From a checkpoint of a small multi-label audio tagger.
Model: log mel input, arch transformer, norm layernorm_no_bias, moe expert_choice, num experts 8, layers 8, width 128.
Training: soap at rate 0.0035, 11100 steps.
Rows from expert 2 of block 3, named by matrix and row number. Rows with one number belong to one neuron. Each number is 128 + 32 x the weight over the matrix's rms, rounded and kept within 0 to 255. All counts start at 0.
# gate: expert gate (model.blocks.3.mlp.gate, 8x128x128), inputs 0-127
# up: expert up (model.blocks.3.mlp.up, 8x128x128), inputs 0-127
# down: expert down (model.blocks.3.mlp.down, 8x128x128, transposed), outputs 0-127
gate.37 [140 156 112 158 147 189 125  99 121 155 174 116 141 184 158 170  83 135 140 150 142 108  93 116  99 180 164 112 144 161 167 127 109 161 125 102 126 124 119 195  55 130 108 104  68 119 125 147 141  74 129  98 197 108 129 101  93  99 150 157 136 124  67 125 135 139 147 162 167 131 131 110 168  73 106  81 151 182 183 116 112  73  96 116 122 108 120 104 129 113 179 132 178 101 160 138 173 162  86 105 109  82 135  87 157 139 130 132 142 111  81 143  80 142 120 145 149 131  90 117 150 108  90 110 117 164 102 147]
up.37 [149 180 184 116 126 137 106 108 126 104 123 128 156 205 136 171 105 128 103 154 111  93 164  93 139 186  88  88  97 147 161  93 129 127 101 127 148  96 156 198  94 148 116 167 135  84 105 129 106  97 185 174  60 205 119 152  54 113  82 156 166 122  92 100 156 188 103 120 130 148 137 150 142 140 150 157 192 167 143 156  95 136 150 117 119 127 140 112 110  97  95 144 151 132 199 164 161  95 147 155  77 105 206  97 151 139 103 145 100 166  86 124 114 139 145 192  69 107 138  58 148 137 149 124 118 154 102 147]
down.37 [114 117 131 173  90 159 153  84 129 113 158 131 167 136  62 107 156 125 108 146 112 150  98 112 149 121  78 124  90 153  62 187 130 151 158 127 166 162 130 144  97 126 156 176 110 102 134 158 158 111 142 128 156 139 129  81  97 150 150 123  99  80 144 126  97 160 159 126  80 140 131  57 167 137 121 107 100  93 134 133  99  42 133  94 141 187 118 115 106  89 165  90 179 185 110 114 125 102 107 111 109  78  82 140 103 170 151  67  99 109 166 119 103 124 149 123 139 135  74 179  96 159 155 104  99 185 154 168]
gate.38 [ 70 104 117 167 122 129 147 147 150  83  97 146 113 178 124 157 112 149 156 124 171 123  87 111 154 138 119 177 155 107 111 153 159 156 138  98 148 116  70 168 111 161 118 119 143 129 146 142 164 153  95 152 153 149 125 111 155  76 104 133 128 122  93 152  78 147  87 158 145 185 102 137 116 131 158 146 156 137 131 189  95 119 103 114 170 100 104 117 140 158 113 236 139  88  62 177 127 111 122 172 112 141 108 153  95  99 130 136 119 118 142 161 135 127  99 133 143 135 124 127 110 164 120 150 115 132 131  92]
up.38 [128  89 167 113 132 131 103 100  96 131 164  89 132  90  83 129 104 143  92 123 157 155 133 194 149 152 150 126 147 102 143 120 128 183 105 117 122 150 113  96 129 135 103 140 185 178 135  77 106 158  84 142 162 185 145 195 128 201 168  85 143  89 117 117 163 177 123 106 157 145  67  41 144 113 156 125 128 134 117 100 122 134 170  70 109 133 111 130 144 166  96 125  99 165  94 203 125 168 121 139 122 134  98 107 145 162  98 105 153 144 117 118 124 122  74 146 137 114 135 134 132 155 120 157 196  79 180 129]
down.38 [171  63  76 133 192  94 130 129 181 130 124  52 108 122 130 129  55 129 134  50 118 135 157 120 118  79 108 115 132 179 163  86 128 137  95 120 164  85 122 162 176 139 207  68 110 100 111  94 106 100 126 154 120 179 131 160 118 146 118 186 123 167 110 122 134  95 142  89 102 104 128 167 100 106 149 141 115  69 128 122 151 102 133 176  65 158 139 132 127 130 156 154 171  84 150 111 182 178 162 127 145 159 111  71  83 159 170  70 105 147 101 117 115  64  78 101  75 126 119  50 116 120 200 141 131  69 151 122]
gate.39 [156 151 105 149 111 127 117  95 146 184  86 143  95 133 114 140 113 143 101 145 149 147 134 131 166 148 107 137 153 144 119 127 130 111  83 107 172 171 151  88 103 110 149 136  65 132 165  78 105 105  88 104 133 114  76 128 137 141 128 162 157 177 104 144 138 133 148 125 164  73 126  95 123 108 124 112 123 131 161  94 140 109 136 178 124 140 147 134  90  74 129 112  93 197 119 102 156 135 148 114  94  83 128  86  90 166 160 206 138  87 131 123  97 161 128 147 157 125 118 131 201 125 181 102 144 172 160 107]
up.39 [114 184  99 164  46 140 108 140 124 154  86  88 165  91 135 121 192 166 155 146 124  77 128  41 137 128 124 177 134 162 169  95 174 114 119 102 119  97 147  91  95 157 177 129 140 132 115 126 165 135 137 151 134 152 113  96  94 116 108 151 127 143 104 154 111 169 161 175 119 149 143 152 171  98 130 192 104 109 171 136 190  91 131 121 117  57 161 104 149 154 135 144 146 137 136  86  94 181 154 131 129 101  98 137 115 112 190 135 170  79 172  61 160 136 128 157  76 142 144 155  91  88 191 107  53  94 123 157]
down.39 [ 95 132 136  90 103 107 159 136 155 148 120 119  91 128 125 125  34  96  93  78 119  99 156 124 164 162 132 104 190  99 124 134 187  89 150 170 111 118 100 100 155 118 136 111 150 101 104  96  83 135  78 100 137 144 162 162 129 111  94 163 164  88 167 174  90 176 182 100  61  80 150 138 163  89 194 147 123 158 133 136 166 127 140 108 162 143  98 118 162 148 126 105 136 120  97 183 116  91 101 150 104 111 107 191  50 119 139  82 164 110 110 135  96 105  74 125 155 196 125 157 116 156 177  75 122 171 110  93]